{
  "model": "model that answers yes/no questions on an image's attributes",
  "encoder_fused_qkv": false,
  "encoder_experts_per_token": 1,
  "encoder_layers": 16,
  "fusion": "cross_attention",
  "fusion_encoder_layers": 12,
  "fusion_encoder_drop_path": 0.05,
  "beta2": 0.999,
  "adaptive_grad_clip": 0.1,
  "epochs": 2.5
}
Rows from block 4 of the fusion encoder, named by matrix and row number. Each number is 500 + 50 x the weight over the matrix's rms, rounded and kept within 0 to 999. All counts start at 0. Numbers have three digits each.
# proj: cross-attention output (fusion_encoder.blocks.4.cross_attn.proj.weight, 256x240), inputs 180-239
proj.31:523448500558453583552509543558494530500500500541500500490439486500500600500543503500500475533475500500500500500472500500441500523523500428500536500500607500500500500500500541500500
proj.32:572530515445568382467467421443574450544544507443509500535536544536500386500492468509509517502500500500458587428500486556504500459500500500500432500500500500507449488450500499487499
proj.33:516500500597428643642531573614537598514431469644471488500518500478550567461509543464419499556500500500538500551550490539537489606612511415477448531500484516500519539471407500551532
proj.34:585500500392610402411500451433526444504564500414529500526500500595433500500493476492534500404473500531445550500421500500452602438500500558460500511448500467500474449560579500471486
proj.35:553524488435555408446493471423500454500500493430505499500500526568500402515449500500500519455519413598500555500438500500500614460500500531500479491470500511430516500477552500500500
proj.36:558561461442500437500450500465560500534482489511472505489500500485485478473500500494472496516490500500482557494470473546500524518514500500471514504557500514482484475500509456507521
proj.37:500500500500435598540498500544464553546500500388540469540538500610500364474405473576577500362500478640465624423500500500476641500440500500500500500599484549440500422520500500399446
proj.38:500500551570453500500500500541507495530500453500500537500514536489504500500512462500504518500469500500531439476500507500500500526499616581500481500488500500479443500426468470500508
proj.39:425473530500412595583521590500541556500473457578488500415500500487529538469500569469458500500502605411500452592574500497553500540500458500500500523500513488546500500510463486544500
proj.40:584500500387500388390419500398616417524556531412531546529500500564452416500424500548551500439439515545500564423500526572432500417446602616500500466386385455512500456486584500443445
proj.41:457469514536500555527500506500521515500500500619500500500396500358500500500573500500500500652505580322672334500500500500500379500589437456500614534581596458562500500540500443593518
proj.42:574553462376637344390452373366567389508504497491496500489538557454537482572500509500500456530523500445501500454563500499525488500519508500500500500500500500500465551435500430527522
proj.43:530514445431563428465554481443500500435454460534481464486575519500500516504442500469435452534519500534507500500533500517527538519548520464471500548531435500488541518500500470520522
proj.44:390496580623383620595499573606436500530500500455521500500485539500500452517500500511537500471500432538441500448477500480500517500493500554553500500520500485500500464542500500485503
proj.45:500404493465500516419500500500500500530500500445500444532500448493421451500500502500582525373490528500500613499500500500500500500418500451424518500526596590513535412549575591452450
proj.46:370466500599500500500568581559445575500500465617500500480409500376500645494631510431500467500536500500531500609594500413474500500500452423500550500529500501500483524500399500591500
proj.47:481483571560433598484468546557507500588600536378528500500463486500436438476485489566600541373500500500473581436422500509497545419414500500529452475500500500486500442560589510437453
proj.48:478490500479546452480500476479505462500498483500500587500500450500526553500500467483505500500593566428443500474549516506500465521521543494500530485605500487500500500500488500500539
proj.49:551450500421470520396500509430448436500559531446500497509501456520445481454500448500547546437500500499520538482479511500479478433474546500500457453528500543490499468528562514451463
proj.50:500449500500500500500500554497500500508565500500496499545502485500434475464459409542540500500500500500500500500500500500500500465403500500500489484500489474503500486562500498464474
proj.51:461500470496523500535500507510500500541505499537481500500505500500530500526500516539476474495500500500501548465456500518505545532500511579500460500550494479500500522438508448500525
proj.52:547534500428587425471465500500544440515500500521464467500500544500535500500500537527501495500477525501500500500500500503500500500507470531534500533500500500465445513475500474500529
proj.53:610505516430561352389403375385596380481487507492555500500503500500488525500486550500514487510439585500537441519500500439525445468482532503533534495484495450559472500500458429513465
proj.54:500500488557500500556500500559486560500425500587489500500500500388500632492564500500500445574530500500570500622500500500500500500500413446500500500500611500551500500552412500500526
proj.55:486479525559500545506500558537474505599568500461520524500500503500440500500459460500550584500500533500430500397479491584500500424426566513572474500465500476496500505500500500419500
proj.56:377500576663308719611500624639367605514507544484536500482420445442505516430500527491555522502500519489500500518528500449457478481500462500493497443472545500547494487620500567498461
proj.57:500500499554447500580500500548500520500453500556500477461513526466562500500500518447475495565500500476494425547559465500500500576552500500500500500500472500500475526446461500534531
proj.58:540500545500499458500444464473468440500500536500546500500500500425500500500500500500500500500485581514538497469542500500500542440532520500522500436462459500544500500500500597500500
proj.59:500500500444500381442472436444500498592498554488500500558519520507436474603448532527548507433586458532364555413466520582514562441461551500534500534533500540481500509500534463470481
proj.60:387499500580386647585624604500437598404500407569452487438518500506546559454523462432482479550500500500594381567600468500608448591500500501477544577567542585524500537461416494550537
proj.61:500500523484500435476500441480459457515578524381551500493500500534457419530500500532561526442500573483478507408450500531530555370443536530585500507525456500490500460508604500452455
proj.62:596500497410500394426433500427541406567500500462493500521500519502498457500521500530508496470490465500500536500500500505500502489500492460532450500481459500513451497500510508448500
proj.63:496500544565451533526487500540500500556567532394528521488512530500500500480473444500577554500500502521500557500423506517484508474500540509572500456500500500484472473490500542447466
proj.64:454411542573387647575563575613408580502558539450511496522399416491425500439545494490534500461474621500500545516430546463392491447472404475500496468444573480500506444607551490456496
proj.65:500501542500578452442500500457500443549507546457546548490493564521473500500500498500510500576540574442546500453432500473500488478500513500576500500410500500500476500526525505472487
proj.66:590532513432565387416480411435512434500454498488522485473500446451487520462536500497497476546456540426500405538500500500467459488521506513500538483500500511500500494514457480534475
proj.67:558495473423584420459500500462500474463500529500519500515543525518476473544500500528500500488500436495470521439500522495490548442500500500500500524469445468478487481464541488439500
proj.68:531500500482546439454504500465474500500500474474457433500500500500485565500588500500500500505495527500532500588534476500492478514511400385446531560500549559538547500500498468500492
proj.69:574540421388663313429434382405610422511437469585477500500505540500568573498500527500460450600460500438524408500577500500513428576500515537518500525500541500531493564500500429568542
proj.70:500551481411644401429500458440524444452500500536488528500500500513500500500500500500456510530500542469500486500500484496500481500544500500500499527500476500500500500467500500499528
proj.71:544500500450560441500492455500538478500500509512500513500500500475500575516500500500500459500500473500500478513515500500485500512535475500500500500500500500500530501512500436500541
proj.72:500500504476503484451489477500500460579564500500487584530558572570441377500500491579500500465489408553462674368425500633500500437500644500500500486500500514500460500276500437459509
proj.73:567531484414597365410457450420547436500500500433475500500513462508456500467500509529500505500513468530407531500416500500489594500500500500500500470500489484469500464587570513429508
proj.74:473480578618364664579518542609461563500500527469521500500500487494502500464545495489500500446500500500500523532500500500524500497491580500504438401522500512500521457457472500500500
proj.75:500499515530473520482490478500492500500509533502519500510500500488516491556500475500488500506481530495454439500512511525525520500500469542563519519465490457500500500448467477500500
proj.76:499500540583425591549491531558470500522500500517503451500455468500500550452555560506499500500477544500500387500500483429500500500509500401500500516534527500564500486500473500500479
proj.77:500523456454488438487490500437511465500518500500474502544589580550500434513438411500500493500500500550500500450514500614500500500455490584489485500518500486441434527458500482500511
proj.78:500484468503532520503500462461500500387500481564500491500500458510575552500500500460500500516500632431484500601564500500500493552553500528452500547500451468548500500476500531567500
proj.79:444500500514500500541500500500500521500436500551497550500522551420560545604500500500500445500500500394524435500548509472516408539534500487517545538500500500500500578476500457500540
proj.80:629532458363614392371500431399561500503500492500497487509500513548509500502460446500468500500500419521508540492490500500500507500527552578475510517479478516455530500440506500510498
proj.81:500541506431550420500500431419589435564537485488480500513564551500500477546500501500492511501500478538408555500508491500516500500500500530500500464546425466500411530420529506481520
proj.82:422500496522464500579541550520500500479452465548494500476524500500553532517500496438458484560500439500523500528528500500526450528549531469502500500508500455500518523457475500555548
proj.83:500500500362609347395500412388592398513589514500500486500500581622416500500500500500547548500440375500500610500449524637467627399500527500500500540500500579500500439456500500500500
proj.84:500549469500500500478495461500542461518521493502472500500500521527503459526500467500498502500527452537483546469488482563500509542512500491499500476533500500500471532447500455492500
proj.85:584538500376640343432500398396599431500436471500500500491518521439500567500529587447500500500521459480500421562500503458500421542500494500500566500471500455514500543500427364546532
proj.86:436417500588396600554500599576405569500480500521500512500439500524500500431588506500518492500534517522483500583500499500475491500518500436437497523500555529500629500560500500500536
proj.87:460456500582482468500500500500528548536548503500528500500500500537480496525500500545518513514429392462506500451528527568500500500457494590520500466500500582499446500441500552500500
proj.88:612500500442609408466500402420512500500500465495500500446525494502493480500489500496497531500500550500500487500500476546521500500500500546471514519586465500510500500448458535512459
proj.89:500485567607420650577494572623500568500500500521500497465415481422500500500571500508484500511500500452567432575538500425556419500513500381500544507500525546500531500500463500500500
proj.90:491466517520445540500500482500483500500500507500500500500500401500500500425489502507526541412453555492492452500500484500459427497496468512476512500500500500530525500500480561478471
proj.91:404429520624355667618573593612414624500495476557500458488479475487528533500473525496481500523500532525500446539542474500562462535500500500500500502500567500488534508500456500523500
proj.92:500472561577445563557500516544500500526500500500500500514492500452490500500508500504500500500500500455516441482512500500540448500500459419520500500500511500500464500500506444500500
proj.93:508559508500516481500494471515508499500425439500500472459559556500500500500516500425500500500475431500570413500626469500546473569545518599500518500500500500534452600492481397601571
proj.94:556526484390617351402500442396596426545527512500489499520545500601422415490430446500525500436449475617382500411476500605496600500500500535509500493561446570500497500456500523448500
proj.95:565512420428606420500506410458547508426424466596458484475499456464597614505511459500424500558500500481527501609553473500524448543578500500433483527598511535511540535472408532539548
proj.96:500572436371616372500500500364580500525531496500467500500567568500500500485443500509500505501515442588482588433448500500500500500500519500500424500550475501500481473500500490500500
proj.97:597500492365601357397478400377534439497500479500500500500561559500476434500439439500500500500460422540528547433503505556525569445469500590500484500512500540473500479466500565500500
proj.98:500500500531432500500455517536430513523500500540536482477468444417499500500519552444487513500489567452531442500497490453490446500500469440441551500500528485500500474492452503509460
proj.99:500500506534500545532495515535495500500509492500485525517500500500500499500500541508500500508475518553500471498487506535500556537500500565500470486460500500486500500549500500485499
proj.100:505500494500522415456500500439521459459489472531519544500513515500546522541500500464475470581490473454499500497500500500469500508532496505507552504500485500500514539500448500518511
proj.101:517500500496500571500500521500493512464554500441527500500500496540500459500464492500552540444440480531500500500433500482500515428500500500506499517442471520500495438516521558475477
proj.102:543569500435611435500439420452563473478480496500479587497500531500500579588497510504465469515505476523500500500557521500500500500500500565498547543444500500500500500500494391513500
proj.103:469447531586500579536528561580481573440500500500520500500411419435524500426500500500500500515489500500500370500500500402500450538503419461454500500448500546575536475569437538500467
proj.104:571526500402599393408443453403500415544500500500534484548540498583500382489500461569500579473531475609500500500421490500471500500464555548500465473500439474474508465455580560500452
proj.105:563500500382619500435493456370493441474500456500452500500500586580504461523462456500500500510500479500458536467488505500479500537525556625500500500500474480500500525476528500500500
proj.106:488514516500470504500500500519528500500470482540495504500500523473500495544499516521487500528408431500455509500490500524500545520528565548552476489500488530502554523467512456500509
proj.107:500474468564500556612500500557507565500372462643460500466436500387609650500568577414407416623516549394549384626591476500561405632595498413466500552500568436512488584488395498567546
proj.108:486436574500377603524525583500500500500500498487532458485456500500493524500584495500500520500500587500508461500511460500499500500500448406480490500510563615500500456500500500500478
proj.109:468500506537456552517500494531495496500500484500500515500475500500506500483528547488510483533521531464500500500500484500493500500524520517526520488489500500552500500500452502500519
proj.110:394500521569500562536525590555468500469500500500521524500464537500539534498500491482500474517465500500500419526500500500501392500519531500500551535500505500530507521461494500531504
proj.111:500500486594357602597540558588410573488500505548521500514450500500500500500500536500488474540549500500531415500486496414535500545536514473564500483500525450500483515553500500509507
proj.112:500500516483485500516525500517500521462500499504484476500488500500500489447543517497501500459518500513496589500483500500507493500500497500460491499500500540500500481515500510495508
proj.113:603500500394616373385417421395500388500599561370500500619527558613412500500436500573559570384500445500418662349389517500434500397419617571561500425442500500500458500511621491420445
proj.114:606570497389616316412439388402577375500481496497512500517500500500505514500492500427491498500532500461576500479532500494527474494500500500523500518475500500500473516462500500535503
proj.115:500475462483555460500500493473500510504471483500473510482522500500500500500504500519500500546500494407500467500500536475476500521533497478493519519500536415464493552512500500516546
proj.116:500500500500528500500438500500530443536564517457509500524519519500500476489451500524500500470470500520457512500500500497530543433465528500529500474566500504500500500477500539474500
proj.117:543532467471555461500486500500474510476517500500500500500519533500500482500500504500491500500504502500438500500482472604528500502488489478500442500537495519500527500500500518500537
proj.118:500500500550453500550512540567502536500500500563500500505455500470500500500519500495500500523500565500508468500500500500500412525529500500500500500500500501500561500507459500500489
proj.119:500472500559500543566557500500494500462443500500500446503492500413500495500500500482445455500502538500472552540488490542546500540512500490444500500497443503500505469497506491547556
proj.120:517420520574468575510504573579443564427493489500500462500447500500513626472479500500504510500500525500582500585492504500488469481489442506431500471500500554512582465594500542518500
proj.121:517500457469564461473500486467505501500500449560500500480500511500535634500500500405500377500520504423599395500558508418500447545529381500500500562521500500500500500586500500500500
proj.122:481500500500500609500500480530500551542500474445500500500545477554404412519500500517509573500500500500425500469449491562496500500500500500469439500500468528467519500523543544472471
proj.123:500487500546446566579651608500500588519529500500500536534500500596507500575423400500500482500474372500500500440500552586500568500479532688531500547444500500500500500506500500491500
proj.124:500486500546492500525500519538500545502492500500500496500500500525500500500500500500512538500500500492528474500521500518518500500500583520500525519554483515500500500478500500500499
proj.125:500544500413566390416380415419575415561500507456500562500500570500483452553443489500500580500501442500500500397500483571543541500500618545594484500500401494500490493369509500500455
proj.126:535548471410614390412457500374582432471456500530500500500500500436500500560500500511500455500500470400512447491589500500500413529500560506554487536437500499522411500474500500500500
proj.127:551500500453568443439500476431500483500528500467500512518552508500518500530466499564496525522444448500527471427548500500470500456439500500500500552350500443505443500500546500486517
proj.128:500457504500465521500500500496464500500565550394514465500520483586500422474454484500547571400460473581535500500327500500446546419463500500472449486426471500467500414560568583448441
proj.129:604553461366652309375408357380600374523577539387498499543524500524500500498500510500544500413489477594475599421446500500432576500500500500507500500430451529500500500500565444444500
proj.130:568532500500500500500500500500500449521535500457471500521468500498464478500482466492536500400495500570484618500500525537500500471454471522488500473501551504485527462533523500500500
proj.131:571502433387592350424521449402531500494497500526474457505500500500544542519473458442477493500453535540516530498481500520500516494521417496412540499629514499500487505500455565500525
proj.132:495500541492500554449469505500477457500569500441511501500511500500457391500458500500538552500527520500424600407500492500517564459442557562527500473458500500470500500507560569435470
proj.133:427500500539500576558561599531500585397432433585500500447459497436535500500566500487420436564500563478581500606592481500493500596567500426434509527596500563500590535527384486586510
proj.134:512500492500500453471475492474500500529506500503502540500485500463500539475500500500520502500500500500500456448487500500478500493500500499555500466475487500500467500499500500456500
proj.135:323434571668304676500543610619500569620583560428500510555412500531399500462534500575591567399468500496500500423416550524468500458416504438573481432488539550521462500582589500415443
proj.136:446430500608397659572538581614465588510503513528500465497452445500477569452541500500523500500464581500488495545477486510538457521445500500454500500603500574500574500591481632493500
proj.137:382500549643373598653572500646500619445454462587522482434500500361558564418538500474452500544500500500500413595561473424516500585535403433459547512553572481500565518461441544570481
proj.138:522522459500529420500482500458550438500500492500469500500543500547500462500500500500530496500538465507540553471484480500500500500500537546523463469514500515460457525477500449500501
proj.139:500500464472525514535531500500492531456463475547458500500505502500514555476500485500445422525500537500488496591495503492500500558512417500442485529502562514477512500500500503533567
proj.140:428490467500438569570576571500500500500494475540449500541569500466518520500500500506478488526512433495500500552508504548507500528522500500469496491517497537500500535500514498513518
proj.141:413459498622356651640578660620500641450453476562489515471518568514554522515500519492433455544539500487471560541554476500525500566538461526484479518493490503500512538500430427555520
proj.142:476500452502500500536544500488500500459481454514468500494521524500500500500506500503450437535500554500499500559539500490539519525500461498488498583500527526508500518485465458511537
proj.143:381500500649311660670582635639417607500375458657500502500454538380649656514500500500399400639532500387553500620614443393500349621616458487500500500500569451500461600445382451500500
proj.144:500566500335647380359404500357560364500560510500500536500580533554500379500426517500512500448500500611419500400485500571500543418475657544543454480500405510490500500500500496500490
proj.145:523527500531536459500488477478497510469500459500500478463524500500570500500500518471462500602542500500610432500579453500500497500569500500500500513462460500500500575428432458579500
proj.146:545480500500531498493500500500500500500500500500497458520500526500500500500500457530539500500448421500460608439448500500440584456443479595500500500473455500465500453500572500500500
proj.147:569474458446558439465525498458500500448500500500500472474566534454522542509448501500500490500453482480469500500521500527506500500500500473449531527554500473500488507500480498546485
proj.148:500500471500500528570530500540500548500367450662463500500500500402616669500500594500419396631500500381500500658500500421560500635603434396500500545500500456500500599500369413621548
proj.149:545492500450548424447469467455500500500500493476500478500541518498500478500435468500484500536500445528520489500503493502521527500500500529452474509522441517500482500461500498503477
proj.150:415452500617398648593577574612492568464476491558482500488446500500480609420565492484484500498500590498500500599549488502500426595500500428439534487460542580490500500562414500500524
proj.151:543536500500581415465457413440558449535498497451500500529583500587500406541500500550501530479500423500500594410476500606505568473500568591500486491547400522500490514458500478450500
proj.152:500574506410577376461431443410558437500425479500500500500501524423599500519520594500445500573500486425542374500608479500512387563580577509562500500549478489500460559425438500572500
proj.153:500500500540449500529497500542500546442452500570476500464500500464553591437569500500481500551566500455500424586520500476500423546500404500461524568556565509500491500572440500544500
proj.154:500500531432500500398470452451557410571500500500502512540527500557424351500500438500585500405495445602494500396437500500419500407431500626564500471500500500501483500493590523500468
proj.155:350463497616361712626565617593429636463410446624473500462500534457590627540500500475430462595519500458505436608556475466550396596583426512451484504499561432500487569462405456578563
proj.156:500557497595385661635521607622435610449430500608494500500508500500500588492535500500461446564500500502500500594552462500542500588545500500500500541556551511491500532521423450546557
proj.157:514500474500500478536500474500512528500426466610468469429455464404500640500500500407441434589500500500500378626500500500574410584500462500454500526500500482556500559500500457587537
proj.158:595500445361627500380500382395598418491538516492478500500529524500502481487467500513504539467450500505424576461467516500500500472500484427500493500555519500478538483500539518467512
proj.159:585535500367580412357417429393556378500616572355553530500557500500406309500452472557565601386525492500500500500425500500523500402500583574625500429500394568490500421437621626377500
proj.160:532500502472511446500500472474500470451488500496512496484469490444509500500500481500523523522500635437559500598582509426504382489494500466500500500500540480500529518500491520539486
proj.161:624500500317693318334421369355535360491505500460541486541561515530473437534465500487500518515500510496500535462500500512500545440502516570500478502629397534500561500440541500500500
proj.162:423444522545500550500546500560500539479482517530516493451444447460504565500500531484531483497470568500531500557506520419473448482464509440485555509500595431500571495586437530529458
proj.163:495477500436538421441478468442473500478531504467500500500547500514494472483474500521500535489485501496500458500489517500500512446489575543500500484500435557500544460490529526500500
proj.164:523500500478518480500500500512527497580546509459500500500503500547500443504500479528500526470464434500500670396376548574500612500481500560500443472500428544445500473526558500500431
proj.165:500500500497508500516511535457500546503500453517500500500500504512480500487500487500472500500530500566500456494512481503500500500500500510472467511487551463500500488495502500523518
proj.166:562548426500592405500500454438594467500487500537455500503556603500495500500500494500478453545508414549500500471495538529526500528514477500512500558500500456500416579500491449500545
proj.167:500500500500500507500500500500549500537500519500508500498452500452500500511500500500500500500500500500492500500526461500500522500538500502545474500470487476513454500464500500528499
proj.168:500497460346686311359500343372500395503500505500500492512590500549500441548420438543500479451504500497497507500495500562553578500500500538500500500447500517500476477483500509500500
proj.169:500434596546415626473452528545498500500500500438558500500420404500500494500527500500500500500500466523500521500382500500479504407422438399492500407476500500500512386607500635500396
proj.170:515500463500500500526505500500502524528501482523447500500500539500500485500493500500484462509517500518491515500475500567500500514504474522500500563500518487474494514518500500500531
proj.171:608541455376616331388441445384639427539489527500505457500500500494500462500500500500501468500500493515425500500500469528454531500500495480500500500500442539500500500500548481496500
proj.172:500501444500421631573538614536500575490479469546433500500500525523518520519500500493453486517524500564517500507435500587497572528518475468464500519556500500447512517521513499515554
proj.173:421500500563416574594556558552468552510500489494500500514466475500500500488475500497500489500540467510487500500500500505513500500505500500500500500542500500435542542512479500500504
proj.174:477463500542462500500500491540500477500500599432551568562443423518453428465481500573605500396500493478500500394368537487424524411435604470500500374500508500489489500500574566406381
proj.175:458500533487500500473500498500500499481558500433528500500517541556500443552487500533541551468526500500480500453500500550500538434495598534500500470500437527500500483509555535464467
proj.176:542528500428540438440500429447516447500500499448476500500533512500500500482500522539500491460500500500500600500436500500509500500500466500502500500464500500500513500530500548500492
proj.177:500500547500500557491485514500491500576610547398509500535530521617409500482500500562574544500472500574450500371402525579463500425410543500545500500457437500500478449500595543400500
proj.178:466496553578461574572498515500523500587435481522518474437516501423542512500500495495473509572516500522487528488515475500499492559534500473530511500500500450529513515428418496546508
proj.179:452492507578500595563536515568479500398369500633484458450428443500596675421500500378500500500518563500500500500500500378580500650606388339500547509614500500500500500500354500500500
proj.180:545595482372500500419437500393574460500491500500489500495500500519500437576500441500485485538465401481500544500494500500538565500500578620500448480389500466517458522424500445500475
proj.181:507500458437582456500508485461553480460439500565494553480520511493532536538534516500433453575560469500473500533545500480454510572545500500500500554526472449500500547483454410500542
proj.182:611471438390623383409500500423500479482544500434484439535500486564500500500489513500535500500500576535486500464500515500500549500449462551460530500497477505481500466500574500475500
proj.183:500431500594435593567553556586500594500440500500500500472500500500500546500506500500500475528502569500528500591570500469500378552500500500430500554500567500500500500562448500552500
proj.184:500500482444542426468502459435500455500500500479500541523539574543500447552500500500500500500500404532508503435500500500476569500485500584536500528500419449500466529500500500487500
proj.185:560567452500532490558500510473492516455500500548480515516500542500543500507494511452454500549500512527538495521507478461500490523540500434466500500571517471500537500414479500500517
proj.186:451435583634412500534500603598388548557531545420539493499500451500500500499526528547553500455500491500442526439411520423459500419460526500570467442492500536500507450557500500480438
proj.187:412472485598434613562545581603459584500466490541507500500461466500500500500492500500500500533500557500492452550537500467534414500500498494500533481500500500500500510538451480515500
proj.188:500500477428548500425463463428500460500500500500511500500597500650500275500500500500581500339449501705347500335310505500500673383417536501580401486500500538422500413514500500500474
proj.189:462500500523510519513500504500500505500500500496487500500473513460500534500541504500500500500484526500500415484500513482500500515502500500500480500468500500553479500500528444500500
proj.190:500500469500500500500530500500532500531500553384500500577500506557431500500500434500571500391538449500500683500391500563474634406434500500500500500500436578500506447448606489412483
proj.191:500500541501445617483500594506451508442500500572511500500500500376500559500500547500452500500577495388500500500584500448500500567500500477500500509500480500578500584500500500500508
proj.192:556500492444573428450448444450527448500478481500535500500500500500500500565454524500487500500500481472514444444504494500521500491521546500542500526425456500523500509500545474512500
proj.193:500523500399588364403456407414542415454509500490500500503533542500535516552500562421464454528500500437534500512540516422529471482534500500500500500503500517509554500480480433543500
proj.194:567500500467527507434445500500475500585664500365500467632528500608402500467422500574653500353500481500500500500500532576491500349400500500529436458467509500500500408548652500405500
proj.195:500496449469553492514500496500470500521500444500439505562525526500481500490500483527500500500500403499539503500521500533500562500500500524500500500563500518479500500500548500523500
proj.196:571511465440537409476500463452500500500603513500481500500543500500500500485421457586500569500428500637409686367451557500437500500500532592500407483503500508459500461500500509500511
proj.197:476506532500500471500473528500523500512500500429500500500500500549445500500500500500500500500500545567500500500500500545484500436500500545500467465537500573475549412521555500500471
proj.198:485468500554462537559500500560460552413362500664500500500418500500639500465500500356500500500500603500500500500500472341565292626500386500426500500575500473500539500552357421500526
proj.199:551500579500526542462500500502569500509466512541546500489419481435500561500500561436510503584539567359500409529543475414500500534500554414562500464500500440571500500525500500494488
proj.200:554550536419563450428458389449542430500500517367520457531500500500500368500500500563500580500486520599500500500468485500474601500451544500486500429536500500500532414495500500468451
proj.201:500521460394619401432500500401517468443500483500482519470481500439500586541544500500500439623500500500500500557500503403477500500544438492523526548500517389510500578500500421545500
proj.202:480443502500500500492532500500500500573601564380535472586536500580415383500488500501576500376500392560500618386392519500419500385448500500500506481500500487500486428513594614500440
proj.203:541497500500522493500567480500514552500465514514500489500500500460500550450500500468508473500503454500576500562543500500516479472500500405500500500525548523487500476513486500500500
proj.204:539476527451527418440484442444500459500543536488524466521500454536477495431514500500534504500499525500500518500481506500447510483500522500478500495472485500494500438559500500474500
proj.205:500511520421500368408443429393583500518515496505502548484519546514513471500500525524498512510489478486509509500509488535513500500464577455500508490500500500525480517415498478496498
proj.206:453500500549436500586506553546500556567547500491485517500543527500488467562394500500526548441532500500434632444399500641460500467476566500498500484605441577500486468468568500445496
proj.207:540500494427636391439500431444574458510541538440500500508516500555450434500464473511568500451568509550500541462402535500500562408444495500500500542541528557474483434537571500463500
proj.208:625568500349687296335405364356611336556570541391546500535552544500424345500500500500560535396500448556500500410440500545490631418500500456575500500446414500500463460410582501451447
proj.209:500510465500500523516500500500500529555562500487500453500500500500500463509500429531498500472500500585482500500468504500503579492500483538475500500570492486469534500500540481493500
proj.210:529467526478506500442458500479517452535515535421535505558450524506450460473500500545541523429520450495483500433490524477449500457473513500555496500444476500538536457538577472472449
proj.211:500518500543449511500500559500461550500500500593462506500477500421500598520572580445424426629500513446600389573500500452500346620573500532520503500497500358500477567500421453613566
proj.212:486444500500517500493500500500485518494588536425500576503500513500410422527500415533582500425551451500453557422438551500500582500500570500509516480438431514534477451461595550470500
proj.213:500516496564424548556500500547466500444484476541500500500500451500577610479500607500430455500522465404621383576606500500490417553575471508500519516468528501500459510500459449500514
proj.214:564500472440520500428500500454488500460500488512500459500539516500500500507479482471462500500500535524480500500523500494517504500508500501478511500501518521489501500521500500500527
proj.215:500500495476481481500500468481519500500500478500479537500490510500458500500446471500500507491500500475503500465500507590508500469500500492522508492435509496470500486457509500500500
proj.216:561500509463504537406434495455474468500636567397500500500489479612500500472507500500617500372463479569465593367383529566449500392415487500500500434511523500490478500528621500363500
proj.217:500500500500501481500559565510451500419494509507500508500500479458507500539477500500481487519496537531500490532497552439439506476497460487500568500483523500500599500500505519479528
proj.218:563533499405553447443453459430506426457487500505500501502500467479540470539464500500529491500500552525423502498494521533500448524500500500500509500489500500479524465469483546482542
proj.219:435515459469526500528500500469498472465500500568470500483508561439600544575523500420430424601579500405595500500576500448500500564572500509500500572500478391545451602500500402576581
proj.220:512500438500492483515569524500469512500500468622500500503500464500552620502500500500500500500500435461565415500553520500473500578558377462444500554437500433515518500566500495500500
proj.221:442512558572445632571531500580480556506470500528491500482500500498500500508533530500477500507500554500453500546508500497524514544527500500500500464500500499500557503500481495534500
proj.222:547543527440573375420417411436500401590595546366536537500524500624500329500447458607591578383460500500440660353363511574451500405500554500557500434432500529448500421500500552406455
proj.223:486500588524428500445500500500500500500572535434531500541500441528440480500528518505575586442503500486500536488500484503511546419471580490500500429500504500527500452539504576458425
proj.224:596485500500559461455499446500550463537515530439500442537500523500444502500500442477500542459452563530500500560500500454466586441469432540440551510390549500502500468499500500483500
proj.225:500517548440582400422405427419547380519504524421552544500498500558475442493500541495543515471488470497500500427451495459447483463483478508572500498354467452492428494500564500473469
proj.226:500500517523502496514500477500525525500500459500500466500473455392616500482500562421500500500495549500500342638633474500560412576570500500430500481566552527500527500500410516581492
proj.227:576500523500530500377438396422569500500500500372500500500583562597410364509388421574500500396456481500422622500500500604500500381418613559500500496471407526466500500500621500500476
proj.228:454500530563445554500500497559500539451435496577506504477428442427528500500500565500467461606552518500561500579500495435519500570548500396518509501500500459500485500554399494531507
proj.229:575500500500588500450445450500560444547493516456500479555500500536492437500500532500500519514516464500522492465497500500500514470502500586554484525435438500462488493460543453499500
proj.230:500500500574414590608575546573500585470500490478485500508542500567473500529500461575493500485472500500500494477500521500496558489449531581497532500446470492500486527500502492506523
proj.231:500504454485500500524506500494497500500510473525466483491523520518508499505476447500498534503500500500500525500500500528505535518492523553500455476500445484481474506493500503481494
proj.232:500485535553454562546528500531500500500500500504500520512545500500500439500500488500500484528500478500415500501441476521465573500500500500479500498533531497500488467500548467520500
proj.233:412458499610327646611574596599414616442475462557500463440515485468531568483500556475474500500496499500489425623562482500489446500500500482433500543563581542487561506485457469567488
proj.234:405449529619371659566500621580420570509568527444506495543465500573500500500501500558562516409503518528464561500451519515434500465439500480536500479500533511504487500500580553418473
proj.235:556500579500520426432395402455559402520538504397532502500514501517420500489513500500559543491489500500500500444489500484500496427450561526526527493455459500529514465517544481501447